{
  "arch": "quartznet",
  "train_examples": 39062,
  "n_mels": 64,
  "num_classes": 63,
  "activation": "silu",
  "epochs": 68.8,
  "lr_schedule": "cosine",
  "weight_decay": 0.009,
  "adamw_weight_decay_other_params": 0.01
}
Rows from block 3, named by matrix and row number. Rows with one number belong to one channel. Each number is 500 + 50 x the weight over its row's rms, rounded and kept within 0 to 999. All counts start at 0. Numbers have three digits each. After the name is the row's rms in percent of the matrix's.
# convs1: first pointwise conv (model.blocks.3.convs.1.weight, 192x192x1), inputs 128-191
# convs3: second pointwise conv (model.blocks.3.convs.3.weight, 192x192x1, transposed), outputs 128-191
convs1.67 089:491480472494544528539552504569551525494543459561535550527530527496529489495428495406507474651476441519397515507503488576540485476496528605464535442530518529452588562540508483471466481437468482
convs1.68 102:459507477649490513578517495471423567616509497492581492481467493519542555481458508510521571482573509566527545557511551506451484491544415557532576475528498493435438496516524512488529470462545432
convs1.69 098:468514498499459547589576395561423476517469494547460452468522560579543459538550517508528470557458469605585484511407409530554462508516464561462501492496448498561470547465552482445521507564562492
convs1.70 091:452545577458509447580495466475504573540535482500493559457441526514645562487457553439479510467429500620506520515516485584441583448426555495494451473474527474415484490494581466437518522513437488
convs1.71 100:497532453481515567550521446518528463383461497512482536509510511561570472453549520530435474489557499588497499594525528604589557486552562497447482525501481507447496464482477472449568519597418465
convs1.72 098:484473475530651588491522491510506566531509484509507441426503482472498504567435516527541520543540551439432569511458517449536456437467431481564474512503502500508551478528413372572466517607495363
convs1.73 106:505580555478542508533389528509508333485557557519556457444479569559484413509562483459508487478459498575440460514506511495526431510466527543461536472418506523542503467509550488577466466479616538
convs1.74 099:424464502484467492572487487561477510511498510503448525577490538496481536485447470575417557559467514509506477503460484576455533486497438421500540408576542534462496511445474523486451451468414434
convs1.75 102:498455467462440592576501429562439487497492532532533435535453505545523549472515413527514544495478487551467382504564453548497424592490522572635498505514529510440510429607574507428406469575430497
convs1.76 089:576537554554410500386419641535593485398505480572537518491520496435549513469501542492538447567442538424509527517469472559512512486454416350491502471491387377469385456491437532430519509481489543
convs1.77 096:484468536524510534494492458487589552562451556491518479542464418478478434502495544520503472525453478538483545467451543465501520467415548472494553527497475381519457510493521496445546449546515505
convs1.78 092:511494464525565520508509475483586480514530531417438718500438564432486468512366429465431398506547505423509573535473479508516556574548445456540514525517458434496528536470458465576507483472568521
convs1.79 102:444505490509499568573574498523413514495385527561472504486453502494510492439481466495490488400475518559456523558548508585492539412404490535542467539440474456537461570493505496420537522483475491
convs1.80 097:461461452557473604472530445484529498464463500584480516490527497432495521555573415474487508577358445499434484490479462540468414482503544373530560574544521482609437522468454508587388436458510515
convs1.81 092:542500454395496437407575520509542592516531514500495602498466560507460501484559520509521534517389481516529675547523476469460488478491546502470398438519575516456503459517486514496475512495438469
convs1.82 102:525505580384501509428455445475457383489544500491533632465479489538460664404603554424535474461578516555473555519486485588580536477486534451439463520535541494516508447507482444459547484500518559
convs1.83 110:520531498470527492433510464483472565471542466536541507545434505390501563498542455615513478512541477574486528503506426388443520479513435557536466516504579554429491493522536500454491607519511516
convs1.84 103:557495524439524479492409432543392471540575463455438479541468570606462576534462436502506493495441523416607564464483535497569565528441444398338463487497505483477480505466437513509469430515506450
convs1.85 102:541450484540559487527481553537459556549528532492513483476435466446494533443515481417504505506557522125479503516494518511467477536415531505529541484573507492487493522492485510564506493532463456
convs1.86 090:463490472511558544488549457511540527482442526502517476517481428521463453570518501525498590518441578531452499500491485464525455486460522581495565479536507532555520531544502485538510534530482519
convs1.87 106:506448547477490501531460464479560621475568578492538552404509508485504444490460394491466492566296512549506428432441512513486436561584531489495475471490513561536580415484629567475548503475541519
convs1.88 106:442486477497511544506456379494536458532465477578546483566506585468444446496465517541557473541478507557524544582487465543467423506418352500517269480517506497566552424506540425420535492570417481
convs1.89 098:545539507495570484464424469435503467525526520509498731542540470596493568526404491425547451493549552419443522531462488388475449527433556553474507545546558424544535510481441509438500546485420484
convs1.90 095:535461485509484559512535508502433410568503487618499560476531559520517406437486465499529503491552504548457686517415465458482536526480456507538488520457420524471515473449453523571548551496472456
convs1.91 095:527553502504515538503478481506469611416493462429568625579459498551570537498497366640485510558500427515483473546633540472457492581544436551536438448519491496555590566545557481415467601450404491
convs1.92 096:545449464610488503455485511555454491507506489482415516445472467510512490497539502387462455417500480473416533587408492479515527469443518528513433464471453537451525518557537399460522472576498351
convs1.93 105:540487438460527511514487373496489474513530550604480474466410445466559432437536477496445523523543384558528501564469543579428497487479540442518507429477545513507499468459518472462524414432470481
convs1.94 118:360522510502498489537493553533446479553631532480529500472437481440500476518529534511457552458490567500484538619452520474470498454492502530510490503519594499500501549481488515473501540423480457
convs1.95 102:523468617483506451484487358489573502481556545540529543504604617501526391516477561511448535452408536529523501579544532487464570465432550431453437480539582457568443492626537492494530504571547496
convs1.96 098:487443521484497470486534492466480531502500468506538466533444566538456547499435430453523435550589557494740578463503425510502530522564493446471470498452529428451543515504542536483379556399503454
convs1.97 087:453549516477609474484504520490478539501513473468515521547556463543452557515499425490481563481468513514567513446506553470529460484553524529539456596465476499531457520406460571571350515556436474
convs1.98 097:558489603411534429471449642545548519526519495462494532474489547494533545539524545548463643546433542555468435423559499482509587495454514494482411468518485427434575539547553572499559574532483514
convs1.99 102:473599482413412577521507527507530486514442561497506575473450545538541457489583455588472524536522506458501573494518539438421443494440456539502512454476592587481517464503499482475385443474453461
convs1.100 096:512492513551461528398510526467459536542541502464466557634546563351495513462464558510549531466487505472497461583462525595475501459486557522584476510541644532439498535464483512492490493538495477
convs1.101 097:584527492433508548548550496503499491473528443492464484505535514480507550487564456508499538475446500411540580456426515497534472500474557463461472481553480475562493442495484481432574502481472553
convs1.102 106:446463486466500475529621466480494475507433590443538396506558439429600537525460532509444594446400699498424508504575491537487498511527448459543540489520534433526499479483457635486577485568528452
convs1.103 102:463448464520537476524501473477506510524550475472458483495555433453422479529543478485594457441505464478471525559395513481477503527482555535456450477520529537479520465524555440491499537519529487
convs1.104 103:473462505464598507603524475468571491514542517569474522479542530534410485456581449429506484569529501676530439465402506509458482484545476519492455530502516528529547504451588463470473521477476500
convs1.105 091:530434493493493504474557515536516496493442578545511574549551559521562531515557426433535565546482444516475485472537471475512528460483531490431552564514516549424489602517583380506442612528499437
convs1.106 100:407548532433392489387486510506459521501508421501530733513551511502492441460656429576521492485466520369511491503447515465495504518417501533503503450510456549521544467518338546508521471399484509
convs1.107 103:525483318475503590490424430492540475538429464518481525546520525552550446505537556527501539528608473547513528476555517560408496475530467512439544347515519550469520461514577435477439429594534576
convs1.108 117:446481538434486453449440431512475601444530482540430439489527496445442431649518432536516568537527526466456513483470473542462454526490516473446471488474555504527541516460559532556469541507448494
convs1.109 100:444429462512508530506500516579535507521489517475559502475474586467538532454493491451400506537478490463499467464493416525441529351481507522444512512526540527432488550507541449394493517527519478
convs1.110 101:483460491455477496550489526554489379487512451524463268561445514489425545474484552530509441500466489656533541482480493529468468446520546486563497487501483514443538552516499574465488472475559526
convs1.111 096:467539514440494489520486480412477539513522537531506603444481507493383499451488551569429446513527604407568503450567466535449471480530405514507522481524573388546473507500539505526477507481463407
convs1.112 098:482547561497433447506526554473434422528425512432533498449557503527550462434460498538482494525489548486541604447534453447565553486488546475600492510497496457503470495501523418466531461444452522
convs1.113 102:503518456454461573437482508510446612543522480466464503515539469497553457535478543552485491513531529521463591581445485468440502516518493539467574519576528473462501443473457454521476485441480522
convs1.114 099:524434477470533427550523582505458550519468495474540519501589565493459500483449507588481459469527513470474478527574497439488442610519557475356551468506516485547562570474570492506539554541563498
convs1.115 085:580523454476472458457454490478559455550553510496476574373532594537515507497549325500529510470606517497478507496468417504571470506484471491555411421465505550491543513472445492413501473475622532
convs1.116 109:551505476527454517567501495572516503461453445545455454446466518437522500481518444525511473490532504390468527493508518523496510487391521541523494455441543424431433465548544473477533489389390531
convs1.117 093:532496517435520485424415558484526491560518532514502455492472464550555538508452464456612549547504518577486591482499492449429542496541461532495456454479549499419469533508598510513576566487435573
convs1.118 104:485503447524533477485532478482451513502425540545514559481607510528594524538463340510459440560400648557513463469473441441488496475483500450469502454476596493511420576473460431413540567512448484
convs1.119 097:509485571495568507546469462395472591566488457522534551551500407491453473427504536480462503567515468555486489520495566513455555413585501521475521512516588417582420418453547466564397481483417572
convs1.120 095:496447495488534443549464443469464451498543549587485536577465573416439531563480544454474452478516523552315455485438504551517476485503499457567553477471445545459450534532535498504469527494548445
convs1.121 107:523509449441591503522511483498588504533467413500509451477502494541567469474541550547556433423569519501391459516473498452506505558547495536559514361445523542470471537449495421448389576394462559
convs1.122 104:492541492484508413603512447518456538455527587565514540441493664396497559396468534516568451509472453574475550474505494553387531483473483539532542477504514437483510468476460537540635557502534562
convs1.123 104:498590522512517544427582521531513520616480600521537467514508435499517510601521473446461427511497549543457423513606473478539475567603471484482531555476573433530554538441518632519507515521428439
convs1.124 102:522526494453504503475444530536375469508547511427532526593521431588572458487411488522566539549475498503456446502488492598425535496509467503413461541423495500496452471509536489463555482379401473
convs1.125 108:453513516490461605426559483528524457424466528479483582503498488391477614552450514393517541505494507373456480510514558531591417509498447452517547575455512543495545516480443520583486490567499470
convs1.126 092:559469603439501495447525524490497512534480491485419433447649455521500449485451479454488528553506591531529544469452424473583556523510460512585517550518490493501507531547461524462595541495596514
convs1.127 089:541501497470472575568449588534485494476396428408446552536510510583608511504495545530466530511480477507492563496523496555460486476556535579514467532515482473432462503539513517533458490434585503
convs1.128 094:528498535444551438410468442523555534549410494548452440462494514423492489421557571515485522435477556469536448535515518423522505568575592464481452543469507463507501510536526458490329463494497525
convs1.129 095:522501495470536494547485443494553567505446547477509456479498542510500522521469535462478491412480517553540459490440528468397515381430484467505503588544525592435488522521541560455632549458519418
convs1.130 096:495439520472528463519517491405475480535536536558532601503426591626501498597536493473488501461401445451327509470439455560483470536530459530480496504518475513457541471489333575459361484483518534
convs1.131 096:561441487573406560466482469463476492467525496460534505544573561438559507557451439492537510502561522443506534438455473653458519516434522486502535531506528575510468516465471558514567441428512411
convs1.132 099:564474507552555508515499447421535416522411491451452521395544506493552557491472584540532509484471538583590532446525519511524490514484514483359498575485408542576567565472492452679480546479508581
convs1.133 099:544398543480473528409478506468528520407495515485534528547505386517575465537520447548457533521437480573568574526443464448457499520503450481528501572529557606498481443500501519463460640521470605
convs1.134 095:497496531436522478552583489481570435433409463471549490454556462588509509523538599498483477497493548566400387520590483431522462491525543485472531429410491529399427477552459455541489511529446480
convs1.135 104:555501499537504488486476458481517512507440506479525514501486477512511483504471457489459474441462505527515519512500502447492496433519540539526591495507544537504479511452465506471497511523472447
convs1.136 101:566467475491480517580453509487569415526473499474513447492473582541518469489470499494485456446456522472498471546516492499487486543479510476444501587483451456515525511473499527615580523559460497
convs1.137 097:520621454489434443444480501514440502583474493548461452521480536557487469501555411486474502439502409490473493509412487571468489386557530390541486497552543562558486540539533494458417425454479440
convs1.138 114:583467505528506525485442521519532523468486532473561480551568498444520517509514499517565481602528486496485507430512493453470516482560495511464397506464455518537552486522514472483495530521483489
convs1.139 096:449582514436483533531466492533445411529492507487562493451556510432534560385453546504531507522514519472486487509488596585527509541539453486530338577504498484524502504634584533424527457498559542
convs1.140 091:518551486534549480563488402516462494511525495484548493509532544493580442540411430510476499544488560513585687472466402389524438430437523531506630525466524461535372479551439511579513451546492449
convs1.141 093:470453511508522550440448474509499551481508529444504580488518501442547471493488524459560518497550510385530521481578420529469429486487537531430475513545443614521541435477480507490545511500534452
convs1.142 093:539574490503479488480498525492481467561551413493522480535524492530461546533525466512431450533508425536535557425362536509413485544520495480503481551464505460437497471485544559538323541481544522
convs1.143 106:448552517459429559557543535482524470509503475559593520516491499541514426505591505521385540535495530579503509568637474505595459444498485450426456496472541549532503467470439504426586461542583487
convs1.144 098:456537495479470464588445501452539471522533436553510533471477558519544469666522481587442544451513558569559500485513508466460525464489535572430521448417504458535542527500502475505530470541491465
convs1.145 095:513523438471467496548528446516532530516496532564464421502455520447503582603457542455454539427467512474419424473578532478436439483581507478477495521448505456581502534452496575488418470439505514
convs1.146 083:445558536386496436556575491531440488469469451547432549542499495428386425502586545582565438534440486627501507554591463502574490401425531511451475510448539464481551443459544437418599544469462450
convs1.147 103:527454394475501481515528476537503493430507468518478479594536456506377503499503528481484458531450495496478464577522459493467501451508386535479520440532481528530527484528486513501537564555539464
convs1.148 094:513532443466503528482480438488499512437481452384508521455501527455573546514521510536413458502510501490472413526523514455459438515431438503452604385545539511488458533485509524508528481526469594
convs1.149 101:446469533498537457442437445499547495519533425450483487514462484534559405605552506545501456467520600495505401454447503515474422531506482478529432415558499530468506545474468474394494464487511589
convs1.150 094:572580473560459421532479454416552395496497546532510488501557460482489494539487499532474504473544524502454489568439502507478531589477456454530474488538509526565554540514515636365546562461402465
convs1.151 103:523491508464548540538542456509454557601553530587469468532518526532619528553444546404536483493439415449489579487505493421461454513497572517519502470491496559501482515449464493525533538525611537
convs1.152 104:516558456527436453488476503491439481486507513533393487561507559458583522596568562591466493453462474592442517528501525455594506414431526519477483424470459514479525571516573538511556487619450496
convs1.153 102:513449489464362524417467534525372487543430529493516570503549528509586514396511512419471426510557500625534551502626470461434557527499489519493524529527456511509556511514549523439473440498467449
convs1.154 095:535424572473530501547459564508543480476695549480500500564501525517568507527468456508461481447466482445428527631559494434461515539487471563521527555549510491561431508561489538565506585499592448
convs1.155 098:587539448524483485436474523574521582540497468555432513460499550441488560501502401514520620440455474471466423477513555485554484489413420486426471492519457453499571525575502474490577467596499509
convs1.156 098:490566478534598571581519515600491517556470523429486460449477479472485537503541513492545566414569533481424440552525451584489432518563552492509481472467547434584556506483477469523479580483511477
convs1.157 101:518458538485510521504550458547486421460424525531497540557463492537478496522458530412482609474478406619490549489598523490438494508485488473556571570451528492514521554445562498508505440554530492
convs1.158 104:367490547465561474534538494515436434423491529521510499486477487460485509507490487494448442503465450467493485466563491420495437531504509427561528469511523508468516568509440504522429502511545437
convs1.159 099:506470457507511473545441410510539456571474578591485477460487488486484374454527497478524425455358504493516413494487490450524434484537425528489538561515525474476555531515537584532621560486458446
convs1.160 096:479437444481452443477508507463535503529486496483476498382472455492492449418520442451509505377553441447482546429573434464482431473556504564500522489572578583443462466414441468546568516468587481
convs1.161 099:486521454488519458563476455537426521520451448516461477489562526450498501381498460498543517413457586568513468601462531442506470488412397502458426615544540528456562516567567501614560471562392531
convs1.162 107:606530502512577442525526466606417445526480571521563450481550480439543516438524453488449549482489495540443442505544473425429486487488544560400441489491468518486513487487496458487506490498515349
convs1.163 108:456488541574471459485504499458415510422525565513632517503585594515510521586455493424541421468448585537528527540334471547559473498493477430512426437428516538573476466510547461541443556516490502
convs3.67 094:559521483474496408424487435511510583634507528477487549477515487613497461466581540444444559459536505490409473472479491535470508441607495536538514616584560478482466546488532531573493460539466556
convs3.68 092:486531493554492451478546499423580533479478523506329542491498504483428532371488496543550398495402484473485531542506495483516415492475450560535534489504464500443541479491474433533489487508542471
convs3.69 094:414546467495482457525440486464625504510440527389509458596443504457397504467512449481492511472604506552376605593457483387524439559548589550504467533487507508460610532508497423510418459554496446
convs3.70 113:497515474486430588579501495535572486520525463512560518520401467527713405491579497547546477391412560501446497442428468531474517418504577649446493474430458533590539520474503486444562531429402496
convs3.71 100:484415426471547621513479475601478478529439441520413595463491511593429446543481478449475499497554479416491497442423508494504471525494484462496533513501528458498506501533566603449515595541574498
convs3.72 097:496489542504455487571492586480473432499583477538557604478505469522504469434529531465463467483560463590430512559509497486500619495492593466418478525467470612439496541515542485525560445519484566
convs3.73 110:518524505456434522522542467468426631435384500561515491480465483627526477531489495515437491507536537501503577572458498509467548465484572597516551547503483505469476471499486503677529500472418654
convs3.74 096:550500505431570487467426503561516552506527518457505501534419485484561521484519415515477509485490455382467503455586495489513425513519364457494486463576494514449568522503436529566431525456554490
convs3.75 107:481450533498514497434568549404506540596557519515480522573401472543525580497401566514482490460445563407530597465463512468517478539470491550510502541411441507505438534452391528551576492447541502
convs3.76 093:553535415557496461516563480579493520548513538426471462580487479554402459505395504498568394549465507491527502500481536526467532470542552452483477520510529568583376440488426448494588457543555504
convs3.77 103:481519496437622497541584507489556467518456603491506513427513492566513526457469504517514434548494509529481448508569515497407464468544418534490501434562534468599545508505430559555507469503512419
convs3.78 097:528521502488430495469419426609449583476562479502486551439499473510561446394479469454461464487475562433476531525521474459619467498417617513459520505535507475507467497538553545597624585477587498
convs3.79 094:415566427490474418451469557564581437450493485575434556569520443530457462489535512510525575499434462614399492513426501472472492494474452506467498521520523570557472554483633516508545535420496586
convs3.80 100:467504516446513560460501530496540405386500540512433530520559560586514461560509555497472483528577447655481543499464514537498448456599535463571572562519488557475495474513576621462614531481450480
convs3.81 094:473455493486520504507498456498460457510466576429454463517436493521530549446518515528474519451451533481606500555543534454452563519527573533447509585531493506484543536531435554633473569542546537
convs3.82 103:448532593449490403510527475541533433466390518546476538445520476484486460529593369558453516561547529499443434483437493578455481462566552535529471515499481554517460544503440463396494417540521499
convs3.83 102:519480459487493634443540488395407559534500553467510446436479484469482537434475517546553439531535496470510546500456472495472573509461514484539555596443546488492498428500559455546513472441590461
convs3.84 102:453477502527471495462480485454573542549408498502520574601536495485527469501516499447592553404550491479411497508583409525540449484438607455441450520538507572551434555505583545536485455440506458
convs3.85 108:480559580601312400452500484414533518544597488459477523404504500513571494514454584520534530482472470655598451485527481520547498529542561405529511533495469518544478530503577499436583466495404475
convs3.86 096:544596449529461555510494558493501520547674570524493465542537551502562538475490539526535449497434573588501476512467516496476532502460502582508524509498505595493537460530510483498486514468541512
convs3.87 104:480511437470501519426407440578464495466514488522468505526511513435403493497570486524516511460584608632470564509534494563532478493394582471519464493488506439546546500476539469372456448525520514
convs3.88 092:464456491405473471552535445442498531542548488469568506491480498443484459462524562503412491516572545525585463488454508477478552541536562528500469456566496510611539483509425503572553490516482412
convs3.89 091:484494488454465483471436486565561442445542510513484501492521479486509445368434451497451575514544440460526452563501467549517519475470477504565536431516407491464482480520413436502404496506459441
convs3.90 100:498503514566561560546398552520460462492426463500584491505516499467556577486551443519454582554442553377550583480516519528496516457514467583524509520529446493476523459460563539553420445575449544
convs3.91 097:569411485508504515509550543492495513547380431460505549492523508462509547608464531520624544449527584511605496490627509477596509556484564427447559470508531495465600388534613482584543420443492479
convs3.92 093:522451579541464481577513432508563400455389411477495462572556451508526352475568439471393518436515514614460430458542547526573524420517482511489601455541472512459578638459432555434522493454546555
convs3.93 101:493551481521507502449502515490536421409493558518450464550483506557647509604524539596536432429406500492572553496474500444500456400484551521450479594511477623486428490465572490455589437473568483
convs3.94 107:525510523526477468553504515478588498469468513489546517474501499523578552475474438501580480508456555548454523469508482510517559504508592520536558556487517540523498494493463516511447470447535518
convs3.95 093:430462555495453480439443574512523453529483575449540437462393485571459570486530481489539484509459516433400473585523452465497502522548495544530592553469471507357478505522525468585493514427588539
convs3.96 110:509489479457480521468439523418482493518501466519518455448519498516441478441440491555561503419597477528412463583523518460515543549508472401543417565551487372459519487513443363634442489439406486
convs3.97 094:593499506561562586512500538589573430577507483454462512537592502399521426353580486500556530505439576448484498538524465514495448479501446582481501521411507436457448496509457418587403502545403515
convs3.98 087:400495405504581572590589584465548447603436573513494492565480510559467505552339619513507376402556523468555496445452515528551472457490473473443467517407531463509518425529489424540480500518541455
convs3.99 104:508481572447391523537421478501490554590531444536504523457489503463490580360495462516561490491488486436575531507521500415502454486515482499518550526563499456532495448485593533549410522519532503
convs3.100 096:411503529526523534505377518505449527447473474504526456554514453540409475435443602485477468491560473466520494568458473496594416451485477471448461637551447568546409444492453630487498514457470505
convs3.101 096:435540505486464512520519511512479467431484443441533501513554486498590525471504421517539441540604511493527462466576543427537501539499423488499492599534517444465566490556459493529453478451506520
convs3.102 098:626570473457570494478519461396605483461619408587511455519531483477432536493509459519461433441414470562546501517543454429512433579525593603490554527451570462519579507514507521474475523466361404
convs3.103 100:534438456526591547524539588515467475507503490470511520491548493503453461426513482491577441457526465383448587518547478497500488396449491422481559479514524508514476481518525492553431436487484418
convs3.104 107:515516489405497578446456556631453536512432514520552363561509531558426480427572560484484497490550485479487561544425504492531557528568524511437493458482498516572536582504413499476452374484464490
convs3.105 100:425471538587517416542603510501605491377485497447494547436578482580516363528569540432459423487518509452508493523502511540499459553472504521477481476533616461495433576538517503598413481509402507
convs3.106 108:495525512481514359622375417483526462506468505490523489416539482451540469527495444425524568395539475451531471443571477496648500510541442501438567442459494498451444448501450505514433451429497487
convs3.107 097:499494605538405588589505517567466503520499577567609527486521493481565431458542502513406551540525464391439492534390560526483581500505438493568515538506492539546456487548494447469498503490468494
convs3.108 100:483461532480508418500435482330546601498458422540546473479470528499557472563552540532537550494511467503601424412536454540488495515433532451456521454497535489471547540481508478498484400476572494
convs3.109 116:476625454479487470392492547547451480522518497560410369590487499558423481501546546547556509455484500499443501485396481434490547526438443506467552497546488635511441503495533563512566540519558433
convs3.110 098:444503431510602481472395571453439507487427458436551482546508493424441507416524543434510457515495493550370566495483471489487511502532550456566437487525468484530411539515499464418395558505557559
convs3.111 100:314495576415419475481598598550471482417569560428469485518532465533540488432506488549512514470512472450486512441535474476511446489429507546508539459542445567492535443506509552495646449523534495
convs3.112 099:497452406457592516468403499514524533573522511470392587500470442502478498502532442481520368536534494500481512541521532553546578404437480505521499457557528522509495511501526525486489546539397546
convs3.113 096:366480534457569481572572474450453452516517448546436513420566518518512535614588469442554521616498447481488452565526518486567475468458535433483505515468571458490464469487502508413608502512530522
convs3.114 088:397505504562473415552351475470479443522455477513496560434469497598571506473509450504489505551491554476483621495478455517637548560441552515454495597546462518503550540540468491522569500489518524
convs3.115 096:491451516502536501547562497487476437445524445585452449499423464415455414622541522559506482514494592505483516496469527461478527441437440427473522520487497541545507473494536491457482495415542496
convs3.116 099:504516535478427557468522518433476608445488511465443444528521488508488566430524516420454547501554531591415480531477480503524509512506508546455579582454490494473510514499455523380535459465395427
convs3.117 103:519567537486558520514459517615570486414449421555548529582568479501538510496604405492516593435416435575448552450512454454428482576540438550535537558489545540569482492538500476437436579559567426
convs3.118 104:504455517414562524462475532527538474505551519558467527518419562505509440436548567483405490492453481568487516543529435535459443481472538411483394495475547535492509437473499533571563548467448527
convs3.119 101:440495502479494533452468470529564422525540421487408444598481497427543480514550499382447500436386456481521580487518462491561461420520524439523409567518550547525470511475495552482487485587481582
convs3.120 099:531479568513425550435445516388518501461494496484461537572506520429434482537501586543493537389526514544462436499472468476509526427549508512515538405501487530535486515475428458515586500539418558
convs3.121 100:528507511432559435445489555564561537558519455545503459494473485548575471368472498462460476515504506531466533502515499537500442512551410480551407496593502495539546488505470450606467574627415550
convs3.122 108:476518541485583547492547492547438526532499477547506415580490512405520574496462460564578465434507552431458471485570465529434492492414465431474509559425508458532466590493462501445552547505520411
convs3.123 108:612511469487587438550551540503549556496487564463499502465546528448466473599465481538546455575506499475576424476450495506427435421530540388477505459474485575559337549515568480534475551507571566
convs3.124 098:583519509458524492488487518469490450629446509518445444413497465496541410553522422483523463504525559474557516455440469515494502519558461436514409490506529578408519518525541527474478409385572481
convs3.125 107:437530473527589483507523619455499538492618562566470559444459467554510483535542502559429441542446459493435539473457499540529432471547533510556537558592529377451394449526581453461442500484469536
convs3.126 098:542486489613566511502417511543520423471506344536567476507506496506495561535490495502512472559514431571508438525517461458557505542463494481600473440480476458497524486536585550576381558416455473
convs3.127 094:530517498495533530506534475482472550463450500525539422499558534487522387444563577419431487414537491558465498454458483513571586516475554538507511522451489528512518440486489496485533475449476460
convs3.128 105:446424614455483498509468512395500433347452460442406491533503456539480531503537508484566524432499532607505455491476480461547487497493509518485519457533515576531418550487532510495442528472483422
convs3.129 101:537453515539628444473537487496400552595442471588518542534502489504461486618468558567384451457482503466485327543523527514522626518511529483490442511489447544528520507500439614519624529352477579
convs3.130 102:513516519552529454529532504482623500460578470453495455545497490483467496534557483512507460491529524520633567511467494431444510509410378503563523543495449527501460527485457482388403488531450434
convs3.131 100:492407519524607435513538547481554470547564609464513496518525468422433438534454550492461539503590482415490511445411497433513506370429531421530519469540493410430562584505581591506516596467514573
convs3.132 103:507574445492523565543465465453486516533486526606439493534494481548499499626550552552511449513489506499539469469450525474505478460645483499465457543620378466559528535486549513441514533458548488
convs3.133 098:562497452515431453574566523431604551523463494517367459501469533578548452372414521457517454480434494504479477521410511508522571541464463430554532511478486422586448441525462370465502374511436542
convs3.134 109:453450387532446445550627456515503498364519530482426464462545515533411603500490542489407413495414506468615480503578514556577442436495474516479604518555452478497547560527441459461583491539506363
convs3.135 112:489481541541494530539505527466477546456438525476469499448527491490518560535463454482559460467482522549449493516489501489480498512448566505500494548492508576468502493505540484545469524477582514
convs3.136 100:577477500420560563445580584480446466535462538520426535541537512573533484386611385468457470422520531477368561501344502485494442522552564599538554506555530479448519476513497509480392536592467478
convs3.137 100:418508546528526497583434600561510570576464500443483531536530512414439469515505455467519376541499503413574516467521438485497486407490534514522550491498480412567520567507492556586483479495432520
convs3.138 110:464485470478497483473461481488506499556565481482493488555460511483430491486522581493497485474471502445520522500507509510545438551513432481524432419506492449477569523502463520450531483584498469
convs3.139 096:509476517503428508565552563491541531580476459528563563575481486554607524528528471466489453501489505499482381457466416559574413462549543412583469465464471555510499518550524468561433464537543484
convs3.140 101:477502469547487557392480532513348512488494560459480404562517516450553516482464525505452389538520481471512456517487525437440484545501428531402525586473477455562551516491595404495452460554545510
convs3.141 099:423525629470564466540520485566532540497456518480454541516548541515481530407455530549474444543397499486577543476598484560542507513457468419549520525431476516501614519551454549600515477529622460
convs3.142 098:499399473476455459575494478538611499533560484512560487523527466455409501553474542467452564467423488543480436506528509551560522568516484459563522484476524461486475444505503533487499428528490511
convs3.143 102:509468480525555560484500444509481597512540454513559578556434514546511472487396478493416542573388514613501527488608501472567495520481483620477475428543497480561568544503514595539638520465443482
convs3.144 095:487505543496487429471390587492567497562440457478491481428576479485554494447519575506464502529375510429642510497538485508572495523564423534475512529503504549573524471502419496509495407568586397
convs3.145 108:483489538514453456486472565459524537575466472567494424561463478406436531452499497503493507514520472523520586560452563454453563573431540528475554495466538312627438545510528518490369480504496471
convs3.146 100:527536390425490571462512382510510471578495433450540426548522555470378459416485553497575496546539563451487538557492538464452555420504532482574489472565500554480463564557545491491423516487575484
convs3.147 106:436574440533525537520574502388651548571510448576505404461553515455422566566509493531593470498539516448444534313448515470495435521528520449506509494522501415524458435504528405501531546464501557
convs3.148 098:555494471478359548489543528518550478479473433532418561438458517517496554430568500523485469487419514495507467597486538465502473464500513470475535493474476549460580556509424526519563508512488525
convs3.149 102:475444433539569538514543433449565570459514528508506433383459490555505536583596513566457583520338529482561519521501528502523594531468507385469523452449459482459415443497377474481395487425496557
convs3.150 099:437503546477552459485670563468506499431548518528509460466449500510515435522472497548508485479553516473459569554530510483347536609544518500455562436567532572473533540464469464549468482523563461
convs3.151 098:510493605436547486482405448461502548501432547420491494468462462524562568457457461557569535462621528380417418489568500464444486535609490448440583426541456436485405458513440432579542464495495444
convs3.152 094:424411530500453578459587524567425491529502450536517516502544459566529510341546600551482512529484558442508552512534480544514497487515554469534518552519465544525488373488524575501511583415508499
convs3.153 093:485524469531566441523475468464518526543501454393484496527482526461560362542595478493480535450502464382489567473554498509432547534551434523475504488484579513539380492497437526453474380425365547
convs3.154 096:398445447515506525431488516497481534396494538513537516469474513501434460377563480557540507467463489515586526511522576537475522447526487401531531654489430489461441547527489507547472501554415423
convs3.155 101:470436516482600552491537516500355526458472501527536481496556509481448490502481496524513527558485518555400454543481529480414561477421554529472509444574546543457458553509575469532435457414417485
convs3.156 103:518406387542444650511474487438427463445472477499479544567449489525463541498543518499524561533543388468438549499441505430495434526528443453466501631557500511489481445510480547452488583537500473
convs3.157 098:533474553409540429493482540620470581422618476512492568524534472505424556576404499530553562514442478581563554550478489542469502596430444516443479475480510485500479525500452510508569598565409564
convs3.158 101:515433523558636418654524413371507501434560442458517482464518521549464492609490540469508611520513504545547462506556480473475485483523469507500450518495492463502508457503582528576573553519549479
convs3.159 101:561500463418461463413509498532518516490456519471506492500441492473499466496576518451413527466529496514639551437541443523529506400447502488525465484512497512511491492465579386530413618554592446
convs3.160 099:521436570419412549429449547483530459484458494503493513451557514427530490476518461529463501500425501522476448511517523505513579538512527516530549537563445479519503492508476602404563423608529518
convs3.161 099:455507426517579588548498497476466515602516400508444448472501519538545625603518500485470525530469489555441532406483491543491485434555488565500349494548516558461522469510424535466555432599489558
convs3.162 111:518471494504492448385500507563443498518430525588509467498510514538499456478468544548506474526558434457428529581492501462572485474479415455540530605471446533414508581469558508486378619521510434
convs3.163 100:504483533465406473529481487613467550572490417500486527423551537578512537441661460525499523455585512468553659475472540557446505596553597464466462485505514450612474534483476406523488490527527483